python train.py --mlp_ratio=2 --moe="soft" --shared_expert=false --cautious_weight_decay=true --epochs=3.6 --adamw_weight_decay_other_params=0.01
Rows from expert 6 of block 3, named by matrix and row number. Rows with one number belong to one neuron. Each number is 128 + 32 x the weight over its row's rms, rounded and kept within 0 to 255. All counts start at 0.
# up: expert up (model.blocks.3.mlp.up, 8x48x96), inputs 0-95
# down: expert down (model.blocks.3.mlp.down, 8x96x48, transposed), outputs 0-95
up.12 [107  39 127  78 158 188  80 126 168 111 147 165 135 137 126  94 154 165 107 165 109 151 117 155 105 105 188 122 116 138 164  65 111  92 118 135 135 140 178 161 147 192  99  41 121 136 132 138 136 131 138  89 114 100 139 162 141 125 126 105 128 190  88 161 168 115 240  98 115 147 125 147 121 137  85 125 138 158 165 144  78 122  95 146 137 143  90 146 153 118 123 138 129 174 136 143]
up.13 [117 139 144 106  50 146 163 136 130 137 163  68 114 188  75 115 108 130 120 176 117 130 191 146 173 135  52 120 129 143 117  82 125 146 148 115  93 123 106 181 175 141 125 194 158 123 117 109 180 139 119 172 162 107 135 147 129  60 132 122 121  94 125 153 115 147 156 137  88 121  64 121 138 131  95 202  65  67 157 124 133 123 194 118 112 148 110 142 107 111 120 168  97  92 126 151]
up.14 [116  86 143 140 160 170  97 145 170 151 193  91 101 199  98 115 181 158 161 141 108 157 143 126  82  80 144 121 181 149 128 142 130 141 138 128 151 135  93 107 138 117 118  60 165 157  76 154  92 133 139  93 124 140 119 152 154 238 118 158 144 105 189 179 131 154 108  93  72 135  96  88 142 152  77 144 111 125  89 141 110 125 153  65 141 129 102 108 124 121 112 102 120  68 110 111]
up.15 [127 121 160 155 106 249  83 140 118 126 214 133  94 142 135 123 127 190 115 183 123 162 185 111 130 102 121 141 108 108 184 125 139 139 112 111 138 135 142 140 137  73  95 140 153 130 113 139 120 120 111 119 114 161 126 144 150 165 133 121 168 162  45 163  81 132 105 158 147 152 150 149 137 119 116 154  59  77 100 126 104  98 215 101 156 133 150 142 147 112 136 168  97 168  91 149]
up.16 [146 136 122 163 115  99 155 163 155 129 182 134  60 127 114 122 128 188 119 133 118 196 107 129 133 121 115 135  82 151  92 161 128 129 116 134 153 121 139 116  56  40  83 162 195 109  51 154 103 112  92 110 102 150 120 168 121 143 126 141 103 150 133 136 119 119 158 109 149 102 197 179  92 145 122 211  75  83 138 139  92  96  69 122  87 117 123 163 168 139 132 103 146 121 122 117]
up.17 [103 223 117 142 129 132 191 129 160 130 212 114  70 195 135 135 134 151 124 145 130 173 168 135 129 123 116 113 132 134 102  84 105 127 138  75 156 155 118 172  91  79  85 135 176 148 115 137 137 127 125 170 152 142  90 140 145 123 103 102 114  96 120  85 111 128  75 124 116 115 125 124 143 143  56 207 127  76 161 174  50  98 119 123 118 108 132 137  93 185 118 146  88 122 135 145]
up.18 [122 135 116 159  94 158 154 155  83 116 136 144  73 156 129 103 100 170 123 166 150 146 153 124  96  83 118 107 135 150 103  79 156 133 135 171 144 134 144 151 109  91 112 124 168 187  73 132 120 136 127 207 171 114 116 180 144 142  87 159 111 132  63 151 103 123  73  35 113 125 152 133  86 118 124 187 128  77 114 154  97  96 205 124  96 160  85 149 151 172 129  97 110 121 176 108]
up.19 [137 221 138 108 141  92 138 123  55  92 111 122 136 158 154 142 142 135 124 112  77 133 154 154  85 124 120 120 131 130 174 113 111 129 134 123  98  76  99 111 135  87  77 164 138 150 110 131 117 137 158 160 120 129 134 132 114 113 134 132 146 141 142 111 137 124  42  86 245 183 109  61 121 155 166 197 128  55 136 143 174 133 150 110 126 113 152 133 102 164 125 107 135  60 109 139]
up.20 [146 196 138 139 144 189 151 124 107 114 180  74 133 173 108 140 125 169 104 145 111 132 150 126 132 118  90 117 124 138 114 110 129 136 144  88 105 122 111 157  47  89 109 185 142 139  88 154 131 122  79  93 145 136 128 121 123 154 140 141 115 189 131 143  91 149 191 215  79 120 145 134 107 137 115 189 104 103 128 130  62  86 211 131  98 133 132 125 121 122 129 116 142 216 165  86]
up.21 [138 131 131 147 117 142  95 163 196 151 149  93 115 139 142 147 132 115 126 167 152 143 180 120 106  84  77 144  96 125  96 143 118 120 125 197 159 152 146 100 117 101 133 233  94  91  82 108 123 111 185 162 103 111 133 145  98  69  79 118 121 118 137 108 177 137  99 115 159 108  54 105 118  92  40 204 112 152 117 113  90 125 130 126 167 123 130 141 121 151 103 152  87 110  75 123]
up.22 [160 136 217 120  84 147 101 171  36 109 177 154  96 131 118  78 133 116 123 157  78 113 110 109  86 121 134 124 130  69 134 150 178 161 101 159 137  99 124 153 153 115  95 154 118 111  50 130 115 138 168 106 145 163 113  98 123 109  97 101 166  75  70 192 119 143 108 122 169 116 127 129 116 106 201 161 101 113 133  79 156  89  77 116 126 150 137 140 152 110 128 110 175 114 109 160]
up.23 [108 151 119 155 177 253  93 101 138 141 111 121 168 126 109 128 155 100  83 138 217 126  92 147  88  70  73 126 119 120 110 123  97 124 130 133 135 143 131 118 118  78 145 102 152 136 149 106 136 140 121 108 128 129  99 101 103 199 174 136 137 144 116 200 143 137 155 110 117 145 115 143 104 147  93 147 160  60 162 119 131 101 166  49 106 157 132 123 109  60 130  89 112  96 106 106]
up.24 [ 96  30 137 109 133 111  99 127 199 128 149  78  86 138 142 133 105 164 152 139 135 151 145 132 173 140 133 137  98 152 100 195  93 181 126  94 203 137  91 105  95 115  89 141 130  87 109 130 115 150 161 163 106 164 112 117 125 139 124 108 109 159  91 131 105 120 151 155 151 116 175 149 138 180 129 169  77  98 137 172 143  71 160 110 122 121 150 126 117  84 121 147 224  83 175  97]
up.25 [111 158 133 134 109 120 144 104 141 114 233  41  96 201  98 144 109 149 135 130 134 160 132 131 159 145  77 108 162 140 138  89 101 145 153  80 107 116 125 145 112 140 110 223 132 113 130 136 129 116  97  87 144 112 133 118 117  91 192 141 120 168 145 189 101 138 182 176  99 123 134 135 133 173 135 203  83 122 147 141  72  59 108 138 126 147 153 133 106 146 168 144 139 112 139 113]
up.26 [132 190  86 134 115  95 189 129  50 106 221 143 127 142 115 166  89 188 121  88 127 160 128 165 137 160  98 125 100 147 103 139 111 117 115 112 183 130 124 122  61  62 123 204 186 114  92 141 144 121  99  93 122 134 142 116 135  57 132 135 115  94 106 166 135 103 123 127 117 143 158 190 122 147  98 183  92 158 117 156 112 153 162 106  85 139 130 138 140 108 134 100  98  79 117 120]
up.27 [126 159 135  86 123 176 150  90  77 156 101 141 132 121 143 133  78 124  99 117 107 150 126 174  62 114  79 136 107 146 160  71 146 127 134  91  96  83 178 193  99 208 145  92 122 130  62 127  74 128 168 137  97 173 124 129 125  95 105 140 161 143  51 128 130 135 158 137  99 147 138 111 141 143 142 146 117 120 154 112 101 123 222 138 109 175 106 137 133  66 107  74 108 169 114 132]
up.28 [142  75 164 122 105 135  22 128  94 139 167 110 110 108  95 141 124 143  88 155 139 150 103 120 175 119 159 126 164 165  97 135  93  98 110 157 165 126 117  70 102  80  89 163 146 128  80 160 163 155 165 180  89 133 107 172 145 190  93 118 124 102 138 176 143 132  91 132 134 124 116 147 104 149 127 228 135 111 127 131  61 116 218 123 116 136 131 154 150 166 120 114 142 108 129 148]
up.29 [120 210 158 166 128 172 129 128  78 130 117 138 113 200 134 139  98 144 125 113 140 129 117  99 147 115 142 134 149 147 151 129  72 128 131  71  86 121 141 134 106  62 128 132 144 206  80 115  97 155 123 120 141 144 135 149 143 103 123 123 128 123 108 129 109 106  97 121 146 168 141 152 140 131 143 181 120  93 126 169  80 131 255 144 131 165  96 116 153 113  97  73  67  82 124 116]
up.30 [144 182  99 120 136 175 154 135 110 134 160 128 141 121  86  97 134 117 149 161 122 137 121 103 145 116 168 132 140 143 101 104 179 146 126 143  80 115  71 114  71  64 102 146 144 147 116 121 117 154 225  84 135 141 135 142 151 118  99 122 128 149 158 131 152 117  97  56 166 103  84 115 120  88 129 152 166 132  61 123 102  77  37 149 165  99  99 117 109 141 131 122 158 214 180  89]
up.31 [150 237 127 119 170  87 122 102 113 162 114 105 104 102 143 126 119 153 126 144 115 121 149 137 104 120 106 123 193 138 166 168  53 146 101  96  74  98  94 109 106 113  47 194 150 123 136 143 121 112 145 151  95  96 142 131 129 215 126 104 119 114 123 102 148 128 137 164 105 138 125 115 148 204 124 159 166 136 154 139 137 115 177 156 144 119 138 117  57 175 128 134 194  90 101 139]
up.32 [118 107 120 144  87 209 138 138  55 116  67 109 107 102 120 145 126 143 134 201 181 128 113  93 158 103 127 122 155 141  90 136  98 129 139 112 128 141 101 142 123  39  97 106 135  98 130 126 131  92 163 152 107 128 130 142 133 101 132 173 120 229  39 166 111 131 124 180 118 137 125 106 122 123 187 180 146 130 150 145  89 101 165 102 154 146  90  94 148 110 122  89 176 106 165 123]
up.33 [119 183 151 141 185 131  80 151 173 138 166 140  93 142 137 127 148 198 127 109 126 149 146 118  93 128 143 139 116 146 219  98  99 134 138  95 137 137 151 145 112 141  93 127 131 131 100 128 113 149 124  95 144 154 153 152 143 156 125 125 107 137 178   0 169 153 116 176 127 147 134  86 123 159  65 196 105  91 113 148  99 164 144 112 136  85 138 141 123 128 122 130 128 228 104 139]
up.34 [127  64  97 112 108 165 103 111 140 136 124 137 128 155 136 116 137 130 127 135  88 129 143 141 147 119  97 131  98 128  34 143  90 176 146 145 188 155 107 103 154 103 147 134 113 118 112 128 146 100 166 139 136 151 137 159 143 223 103 117  94  69 115 255 189 143 118 139 173 125 110 146 135  99 141 153 104 143 138  98 191  99 162 113 109 118 131 151 180 108 131 180 175 131 121 155]
up.35 [ 99 152 123 145 148 177 139 130 176 108 121 102 127 163 173 127  95 106 135 142 145 105 143 159 197 135  71 114 103  97 109 121 134 125 120 127 130 139 156 103  63 110 144  95 148  53 139 128 131 108  81 109 131 126 114 140 122 126 136 137 116 137  69 116  98 139 144  98 176 110 170  82 142 161 138 138  93 189 106 117   7 193  45 107 153 121 140 135 105 116 141 114 167 196 142  88]
up.36 [150 123 151 151 120 191 124 109  69 130 173  73 106 210 140 158 142 138 122 126 142 189 191 103 137 167  61 127 111 135 104 120 155 120 115 113 135 113 133 170 108 103  98 152 151 159 123 141 136 155 148 144 155 156 124 113 153  35 130 149 112 179  83 178  76 129 134 102 121 134 138 108 139 141 144 113 131  93 125 117  45  79 130 143 101 168 152 107 128 103 145 147  58 201 161 152]
up.37 [129 200 133 149 128 125 216 103 156 144 114 128  93 142 112 133  98  97 120 127 114 124 102 159 139  94 187 110 102 122  98 127 174  94 125  97 148 109 149 179 110 105 132 209 152 154 113 136 118 141 115  93 125 163 139 134 117 107 118 136 170 167  92  97 129 138 185 129  93 152 113 136 155 109 121 194 169  95 158 126  32 138 206 130 118 136 147 137 100 103 129 122  92 131 231 156]
up.38 [120 161  97 116 127 135 110 161  94 126  71  98 126 124 117 159  89  83 137 103 114 144 147 118 180 128 179 133  46 113 125 167 111 154 157 176 161 135 102 118  92 128 175 129 145 120 163 149 134 137 169 142 136 105 124  77 141  70 108 115 107 202  78 126 101 107 142 110  85 151  68 130 135 128 128 241  77 133 127 129 145 119 184 170 149 130 144 165 146 137 116 173 135 159 146  51]
up.39 [124 139 233 163 158 141  83 139 158 153 144 136  84 182 111 156  98 157 138 133  74 143 128  93 138  91 172 142 127 152 199 121 144 118 116 132  92 139 138  99 148 134 106 135 158 156  64 131 131 166 114 165 136 141 119  87 101 158 144 114 156 119 167   8 140 172 136 143 124 140 126 105 132 149  88 182 114 154 121 126  78 219 107 134 155  93 140 142  92 123 131 125 128 170 112 116]
up.40 [108 160  69 101 112 131 133 147 112 143 129 128 148 117 119 116  89 102 141 141 172 121 118 138 149 166 172 107 141 117 153 116  99 108 160  82  83 111 173 157  71  49 135 105 182 128  79 131 111 127 106 102 113 119 144 150  92 125 119 135 161 135 132 152 108 128 233  58 158 127 167 158 139 170 138 155 127  64  99 165 129 128 170 103 100 145 131 130 119  41 141  82 100  45 138 148]
up.41 [126 201 213 115 144 204  74 138 126 130 118 168 166 179 121 106  84 125 103 125 155 115 121 144 130 115 140 118  53  96 166  74 129 119 125 109 143 120 136 190 148 149 122 116 117 146 138  96 153 165 132 115 100 120 133 175 132 146 157 127  97 135  42 118  72 102 163 103 126 140 145 144 136 125 149 147 133 169 143 143 122 137 140 102 111 176 131 113  39 121 120  31 118 166 109 112]
up.42 [140 149 119 140  75  82 106 140 107 129 147 161 145 136 126 123 156 204 135 113 185 176 153 140 100 138  91 114 143 112 145 108  70 142 142  68 111 170 132 163 138 147 100  65 107 132 136 161 118 155  81 120 190 109 162 102 180 186 172 123 147 152  91 140 186 153 110 113 126 141 155 107 138 118 134 116 122  76  86 171 112 168 232 121  97 119 106 120 142  80 166 108 110  92  77 153]
up.43 [ 97 135 139 120 145 103  48 110 138 116  70 130 147 148 138 158 160 131 101  90  88 100  94 148 104 106  68 117  95 130 134 128 168 116 109 145  94 126 131 136 124 158  79 196 149 150  92 172 143 136 138 153 123 106 146 103 151 147 138 170 130 139 185  88 122 131 142 146  53 109 115 101 118 135  97 161 133 108 127  99 146 113 253 134 101 127 204 157  90 113 124 198 113 163 101  83]
up.44 [162 180 133 133 124 121  95 120 150 118 107 162 137 106 126 130 196 148 148 161  46 115 129 111 131 135  81 142 114 101 128 155 168 173  60 102  96 145  91 134 126  85 112 132 181 151  34 110 131 126 131 114 125 142 144 122 133 103 129 132 120 171 161 103 161 116 173 138 121 111  67 188 155 128 108 159 146 107 133  90  42 155 177 143 179  65 145 146 105 152 139 201 113 133 126  94]
up.45 [159 172 156 119 173 217 162 130 216 147 172 173 115 154 135 139 130 164 100 132 105 165 157 129 162 107 135 127 120 106 124 139 112 161 134  73 156 155 134 197 100  64  77 135 128 128  89 135 129 101 133 121 104 114 143 150 137 193 138  92 134 110  50  91 152 122 141 117 141 130 200 157 138 176 115 187  70 131 122 137 111 114 104 119 129 135 127 128 119 114 137 132 119 209 169  96]
up.46 [119 138  84 128  92 164  94 136 150 142 182 115 101 204 139 100 181  83 110 126 126 138 209 105 124 141 125 105  77 107 155 122 128 149 138  63 177 124 112 177 109  93  58 136 108  98  81 145 122 109 153 149 140 112 131 134 146 105 136 149 104 120 107 152  80 126 128 229 124 137  99 109 132 141 123 170  88  75 124 142  88  90 152 117 107  96 125 139 141 128 132 134  87 232 126 146]
up.47 [146 155 157 114 141 134 112 130  50 152 137 133 103 113 127 133 113  95 103  38 155 113  92 106 114 125 142 133 164 130 159 147 204 136  42 158  65 122 145  96 138  82 110 136 155  81 136 118 172 165 143 140 106 139 115  97 148 132 149 100 167 131 138   0 162 134 140 123 172 130 176 112 150 124 183  92 128 124  92 146 144 136 132 109 144 131 118 125 115 132 131 116  87 179 133 146]
down.12 [138 214 167 126 105  53 125  95 123 129  89  84 120  79 103 165  94  81 147  41 157  86 185 105 125 155  79 129 156 145  86 163 164 142 114 130 132 115 106 128 125  59 148 104 111 137 138 128 129 168 155 148 133 104 140 146 100 110 127 113 117 131 151 178 186 145  92 191  66  59 150 152 138 132 166 141 129 156 107 110 161 134 155 121 122 114 148 124  72 131 123 114 129  77  87 116]
down.13 [126 160 127 144 163 116 123 124  96 125 120 146 131 137 155 122 136 106 141  77 169 115  73 139  50 158 162 138 136 127  86 111 137 147 101  82 162 103 131 116 132 135 106 178 104 125  85 120 127 103 111  80 131 135 130 115 155 121 147 159 133 166 147 148 180 144 133 108 217 167 172 121 138 112 185 192 121 143  77 110  86 164  26 127 122 128 112 104 194 103 141  83 155 196  92  83]
down.14 [133 174 161 122  75  98 195 134 112 127  56 125 121 127 135 133  84  99 110 141 142 116 119  93 170 187 128 131  48 131 145  69 162 104 128  94  96 120 146 133 102 128  97  54  85 137 159 123 127 110 117 193 107 123 120  92  90 248 145 110 133 139 117 186 123 135 148 147 177 133 101 101 118 121 168 136 129 141 135 150 159 107 104 147  58 142 156 136 135 150 111 109 133 168 157 158]
down.15 [151 113 153 116 166  63 162 140  87 151  40 111 141 137 146 121 145 150 149  89 166 112  81 142 116 117 117 126 142 121  84 113 119 109 151   4 125 135 122 176 125 201 121 114 115 125 122 132 130 197 164 144 144 123 139 136 145 161 118 123 116 129 160 161 121 150 124  68 151  94 145 124 140 131 138 255 126 101 136 139 108 152 151 134  71 131 121 123 142 103 152 117 145 139 135  99]
down.16 [133 169 112  93 111 162 165 173  92 136 109 149 134 124  86 132  77  96 151 144 143 122 135  78 118  90 134 122 160 133 162  60 127 108 134  58  79 109  94 144 165 216 144 167 103 113 196 136 137 175 133 130 121 104 119 128 114 159 111 103 134 155 131 130 121 166  89  96  97  97 106 158  98 138 104 223 126 151 140 111 156 113 231 129 168 100 126 126 145 131 129 117  99 189 120 157]
down.17 [153  78 117 131  96 180  90 122 125 154  86 109 136 136  96 125  92 113  92 106 159  93 188 158  93 109 114 119 135 125 143 123  91 150 178  76  90 116 116 108 116 178 161 119 119 119 139 126 128 105 126  79 126 132 150 140 154 151 149 161 123 149  77  56 123 109 156 137 164 101 114 106  73 141 192 248 132 130 157 149 125 102 130 162 114 192 130 144 130  73 133 113 125 209  77 138]
down.18 [151 133 127 129 134  86 116  61  99 133 105 109 132 157 100 126 152 113 166  58 131 135 138 142 136 164 129 141 102 154 165 141 155 109  81  41 108 107 136 112 167 200 117 141  94 113 116 129 124 134 177  39 141 120 115  68 117 110 147 129 120 136 135 178 163 154 156 157 153 146  78 147 153 142 115 222 123 117 141 159 155 146  94 140  94 119 138 127  85  88 131 129 154 161  37 172]
down.19 [162  91 156 130 128 183 130  69 166 119 163 157 124 117 144 111 126 113 114 200 144 135  98  94 180 147 112 168 103 121  94 156 102 149 163  73 105 144 160 155 160 143  83 143 159 140  96 134 128 135  71  67 102 179 145 106 124 131 118 161 111 105  83  96 125 131 144 187  76  91  95  95 166 181  92 192 115 115 127 130  60 127  86 109 149 164 118  48 151  99  96 120 107 162 118 126]
down.20 [137 111 167 121 143  86  80 135  83 127 179 170 116 117 120 126 163 146 138  70 123 149 135 125 122 145 123 130 119 113 149 122 103 129 123  60 150 111 133 119 192 216 129 175 119 151 141 131 128 151 143 149 129 130 117 163 125 150 120 109 115  76 129  91 107 109  96  57 182 139 123 115 126 119 108 255 128 123 140 109 209 110 124 158 124 121 110 153 136 140 121 110  83  50 108 131]
down.21 [131  93 178 125 105 103 182 143 120 118 142 190 127 134 112 139  58 139 147  77 105  81  93 152 147 138 158 139 196 131 180 193 174 178  90  13  98 125 125 114 109 126 125 193 136 135 161 126 126 170 102  55  82 147 135 142 160 149 125 109 114 148 139 144 112 108 145 112 148 134 205 141 152 139 169 135 131  87 115  99 122 135 143 133 117 106  81 134 156 137 111  89 134 162 110 114]
down.22 [115 114 108 134 166 116 216  48 190 131 107  97 108 120 135 116 129 112 105 142 152 147 120 183 149 133 118 127 175 135 150  95 100 142 161  54 125 139 139  63  77 155  77 142 144 125 221 136 134 123 114  96 144 125 117 121 149 126 160 130  98 169 178 219 166 142 102 136 148 140 163 121 155 143 112 158 125 127 135 125  87 151 134 122 146  45 141 106 110 120 147 148  95 177  94 115]
down.23 [110 121 152 121 106  12 128 120 139 134 122 163 122 142 153 123 104 142 161 130  83 115 222 112 172 193 180 125 126 113 114 120 134 132 127 106  96 103 113 118 151 178 100 101  45 138  86 127 128 144 103 144 150 163 136 125  55 199 111 113 105  91 142 173  88 126  72 177 137 100 133 120 152 126 136 139 132 171 122  87 166 120 109 167 139 130 151 143 174 140 136 182  93 126 146 157]
down.24 [122 250  91 105  96 163 123 176  69 130 154 184 140 188 107 122  62 128  90 102 126 149  77 148 119  98 121 130 145 128 127  53 142 148 114 136  87 129 144 167 118 137 189 111 127 135 123 125 127 148  99 123 138 105 126 149 120 145 120 126 133  96 150 108 138 140 101  97  89 112 172 100  87 142 126 146 135 133 108 126  73 123 155 110  94 159 105 125 171 126 110  97  15 142  73 114]
down.25 [131 114 151  81 164 140 101 187 122 136 115 167 120  87 133 141 182 136  94 168 142 116 124 146 108 104 175 125 112 123 118 131 133 155 124  96 152 108  98 113 130 156 137 184 125 139 134 122 127 150 160 150 128 144 128 180 111 125  87 116 165 159 127 112 130 123  86  94 205 150 219  78 106  94 131 255 121 120 131 133 191  91 188 100 147 142 106 123 184 131 119  99  95 185 153 107]
down.26 [139 109 153 126 143 163 119 172 140 135 107 100 149 104 132 100 136 102 144 191 161 104 129  73  82  87 125 125 174 126 129 120 137 143 137  65  60 140 132 139 172 177 120 241  73 102 143 128 133 152 123 158 128 132 134 149 120  66 104 106 107 187 113  95 109 128 112 120 163 157 113 155 103 131 123 224 137 112 128 127 170 143  85 128 160 107  91 120 147 157 119 126 155 207 184 124]
down.27 [ 61 148 126 139 133 105  80  74 132 140 178  99 133 164 116 122 231 100 169  94 112 164 173 132 154 136 126 122 140 148 116 150  96 147 141  87 162 126 128 103 128  96  98 145 185  84 208 124 132 138  79 130 151 129 142 109 141  83 148 135  74 108 194 141  96 115  73 115 132 126 129 119 179 127 108 189 131 107  71  92 180 151  63 128 154 138 128  87 125 135 109 147 157 108 102 159]
down.28 [ 95 177 134 150 138 106 217 128 133 160  67  99 125  92 141 131  89 190 155  94 167  81 136 142 121 134 121 132 109 113 193 151 189 134 117 101 141 152 151 158 144 167 122 210 138 113 200 129 126 121  91 112 142 136 135  92 142 158 149 133 135 160  80 197 159 129 174  94 144  90 118  93 140 135 136 181 135 118 109 165 155  96  41 121  88 144 109 111  90 112 133 116 105 153 106 111]
down.29 [133  73 126 137 158 100 104 105 116 132 184 109 128  85 150 127 201 170 149 127  96 147 154 143 121 149  90 128 104 118 124 108 145 122 140  88 153  99 137 146 177 176 129 144 117 119 143 128 128 135 134 109 116 136 128  81 112  73 154 138 127  89 116  65 118 128 155 173 144 138  85 152 120 118 126 255 130  77 120 174 163 141  11 126 103 144 166 149 117 116 135 145 157 170  98 143]
down.30 [ 92  94 183 145 142  86 153  97 159 136 117 139 120 100 119 118 141 102  97 143  70 111 146 173 161  80  74 131 141 158 251 123 111 125 128 106 142 141 151  76 140 203 154 168 133 154 158 140 131  87  72 104  73 141 129 117 164 112 157  90 120 128  94  97 109  99 159 163 103 138 186 144 100 129 132  87 125 121 118 110 128  54 172 131 138 127 167 147  94 120 114  65 153 128  97 141]
down.31 [124  36  75  92 123 130  90 136 108 148 137 168 141 155 101 137 125 169 165 170  93 112 101  88 178 147  97 130  65 132  58  97 158 125 141 153 167 139 164 147 129 204 152 167 135 134 154 133 127  83  91  83 127 123 144  96 118 204 149 154 133 121  97  70 133 125 121 135 120 165 142  86 133 115 124 166 134  85 171 125 127 133  68 121 104 154  71 105 147 109 122 166  65 140 131  80]
down.32 [112 123 117 127 138  80 119 192 177 107 117 123 110 130 114 138 133 145 126 151 109 131 136 100  85 121 102 123 166 144 212 143 146 121  89  66 135 124 149 170 136 230 150 103 130 137 130 127 128 142 129 140 147 105 148  69  78 116 115 119 135  59 153 118 106 119 136 104 180  79 175 156 115 141  83 233 128 136  88 168 169 154  69 109 140 127 174 152 137 114 140 179  82 121 129 156]
down.33 [199 105 130 133  77 147 210 121  89 104 142 123 127 109 119 119  80  97  95  89 107 155 140 136 157 108 105 135 110 153  52 128  60 140 155  66 136 138 117 161 131 101 134 126 143 139 168 128 129 134 153 128 146 118 132  66 135 192 140 129 140 112  86   1  99 102 150 139  90 130 140 117 116 117 152 211 130 103 130 127 155 114 141 140 129 152 118 150 147 165 133 122 112  51 110 101]
down.34 [115 157 128 134 133  99 172 182 127 132 156 130 140 174 125 131  86 146 147 138 171 119  81  77 129 145 131 124 167 135 208 161 174 123 129 136  61 143 146 135 118 148 133 121 149 142 114 135 129 158 110  98 124 157 134 133 183 238 133 138 136 176  94 255  93 127 118 116 175 153 126 125 137 129 116 144 132 165 121 135  94  84 121 132 118 111 160 132 119 206 129 101 108 114 147  89]
down.35 [170 126 173 128 157 164 107 190 135 106 119 151 129 109 102 126 174 142 154 134 124 124 160  86  87 119 130 126 126 117 176  86 185 114 127 134 110 138 105 120 152 164 136  70 101 124 135 130 129 163 155 108 118 131 127 104 127 111  92 141 100 149 132 106 114 157 119 161  28 134 168  75  92 142  70 156 132  94 131 168 182 150 244 129 138  57 152 115 190 116 126 149  77  92 154 114]
down.36 [140 167 112 119 134  76 115 114 163 123  86 167 119  92 107 116 173 147 130 143 112 141  85 165 106 131 156 123 104 124 148 111  84 124  98  81 155 148 147  60  89 172 140  90  74 127 131 128 126 124 141 121 100 102 115 229 178  15 132  96 121  84 148 178 122 140 113 162 125 107 122  97 113 133 162 211 129 149 118 136 126 160 128 128  87 138 145 124 126  81 129 105 211 126 102 131]
down.37 [146  27 175 116 110 106  50 140  94 130 138 131 118 135 148  83 138 154 137 103 125 102 165 160 136 150 112 126 135 141 122 117  77 161  90  84  92 138 120  63 174 151 145 229 117 131 160 126 126 158 131 172 139 129 128 169  95 101 143 100 106 112 134  74  69 151 160 126 190 117 150 107 106 120 142 154 122 178 121 179 155 150  93 139 166 142  81 115 125 161 110 179 162 148  93 102]
down.38 [135 104 127 129 158  52 106 163 162 126 205 125 141 153 144 137 171 161 152 145 138  63 123 206 118 104 127 130 195 151 199  94 135 101 108  87  70 125 134 148 158 133 138 183 125 141 138 125 130 116 110  47 132 130 125 118 188  99 145 125 147  78 149 155 165 129 121  70 164 121 137 144 122 133 123 102 129 102 136 179 143 154 120 131 215 151 166 112 124 163 121 100 121 103  67 139]
down.39 [165 151 120 124  85 100 223 111  91 119 110 115 121  84 158 116 138 108  79 121 170 129 189 111 145 146  83 132  75 126  77 114 141 132 156  73 206 126 111 136  87  99 135  96 143 109 186 123 127 103 161 135 120 125 123  89  68 144 121 154  94 138 110  30 151 130 142 151 125 149 154  78 126 126 185 145 132  46 118 157 119 170 126 128 125 108 139 117 151 152 119 163 104  77 121  94]
down.40 [121 102 142  84 115  77 127 123  85 139 114 113 134 127 114 107 157 115 142 144  88  97  98 119 143 104  82 127  99 125  87 141 135 135  91 137 197  97  90 148 180 205 113 142 125 118 206 130 127 129 129 214 147 118 127 136  35  95 136 108 115 110 142 121 113 147  45 198 138 157 169 127 129 114 133 208 127 150 134 117 120 150 115 150 131 106 125 123 159 148 141 137  67 203 141 110]
down.41 [132  39  84 114 119  69 188  57 146 116 174  85 105 112 158 165 226 117 129 108 100 140 211 137 122 151 105 135 132 136 127 152 115 164 115  88 100 111 130  67  85 130 112 111  85 132 136 132 128 116 118 128 114 129 135  87 104 123 122 108 131 120 201 126 159 136 108 143 140 119 126 134 112 149 133 167 132  46 146 121 111 137 113 153 182 131 110 114 156  75 141 199 157  99 121 164]
down.42 [150  99  96 167 169 166 153 138 107 129  88  86 124 131 122 130  74  60 149 134 102 139  61 101 130 122 122 132 133 152  71 139 118 128 125 158 179 101 139 177 141  82  90 110 102 143  91 124 135 117 137 154 116  87 102 132 148 131 141 130 102  69 123 119 119 152 185 200  91  85 101 140 138 129 159 203 134 124 119 107 141 190  10 134 142 134 159 145 179 105 111 127 154 116 183 116]
down.43 [136 142 146 114 118 112 120  78 137 141 199 149 153 108 140  89 135 119 142 159 128 129 139 107 139 129 237 130 156 141  91  98 172 133 114 135 153 137 121  49 187 157 129 186 136 115 142 126 127 143  99 137 107 112 125 184 141 173 124 117 102 148  76 113 120 149  79  82 147 129 115  89 180 154 126  74 138 154 146 135 136 169  52 113 151 155  30 103 145 115 132  96 103  81 157 172]
down.44 [172  76 113 147 132 121 155 140  50 107 143 107 128 164 131  92  50 124  97  74 144  91 111 155 173  86 159 129 145 175  87 122 145  75 141 126 185 166 116 113 186 188  80 133 110 148 198 129 124 180 127 153  82 108 110 121 127  92 125 126 123 111 101  77 130 159 148 132 127 141 221 181 115 128 146 145 127  86 139 106 158 126  92  85  87 151 147 119 138 143 108  90 117 151 103 108]
down.45 [171 114 112 130 105  76 121  96  32 141 138 137 135 140 120 141 144 105 169 171 155 142 127 115 123 133  59 137 111 133 139 107 109  63 144 102  84 104 134 149 126 214 152 121 165 145 169 126 126 158  99 111 144 120 118 123 127 189 125 179 127 126 204 100  65 124 115 118 136 113 100 107  81 133 177 234 120  85 138 130  90 122 170 120 171 129 133 117 129 140 129 183 113  96 155 159]
down.46 [139 146 146 128 144 149 143  97  96 109 147 152  97 100 148 130 134 200 138 114 115 121  95 135 108 131  74 126 178 123 128 108  67 140 129 100 142 139 115 130 140 166 102 111 139 153 113 124 124 151 142 133 136 125 122 191 160 116 116  97 136 118 139 203 156 122 117  68 224 123 154 119 111 124 153 255 129 189 104 125 108 143 150 119 111 165 133 114  63  93 130 177 130  44 107 151]
down.47 [110 103 115 141 127 143 148 140 174 115 106 104 141  59 168 131 113 137 136 187 128 125 112 120 135 124 125 130  92 120  60 111 137 138 127 218 191 123 165 115 119 149 176 153 104 131 144 126 125 120 144 139 131 132 124 130 139 131 121 147  99 142 153  85 161 124 139  99  40 127  86 127 100 123 112   0 133 142 133 121 125 137  76 133 105  60 141 157 109 117 137 163 200  71 167 157]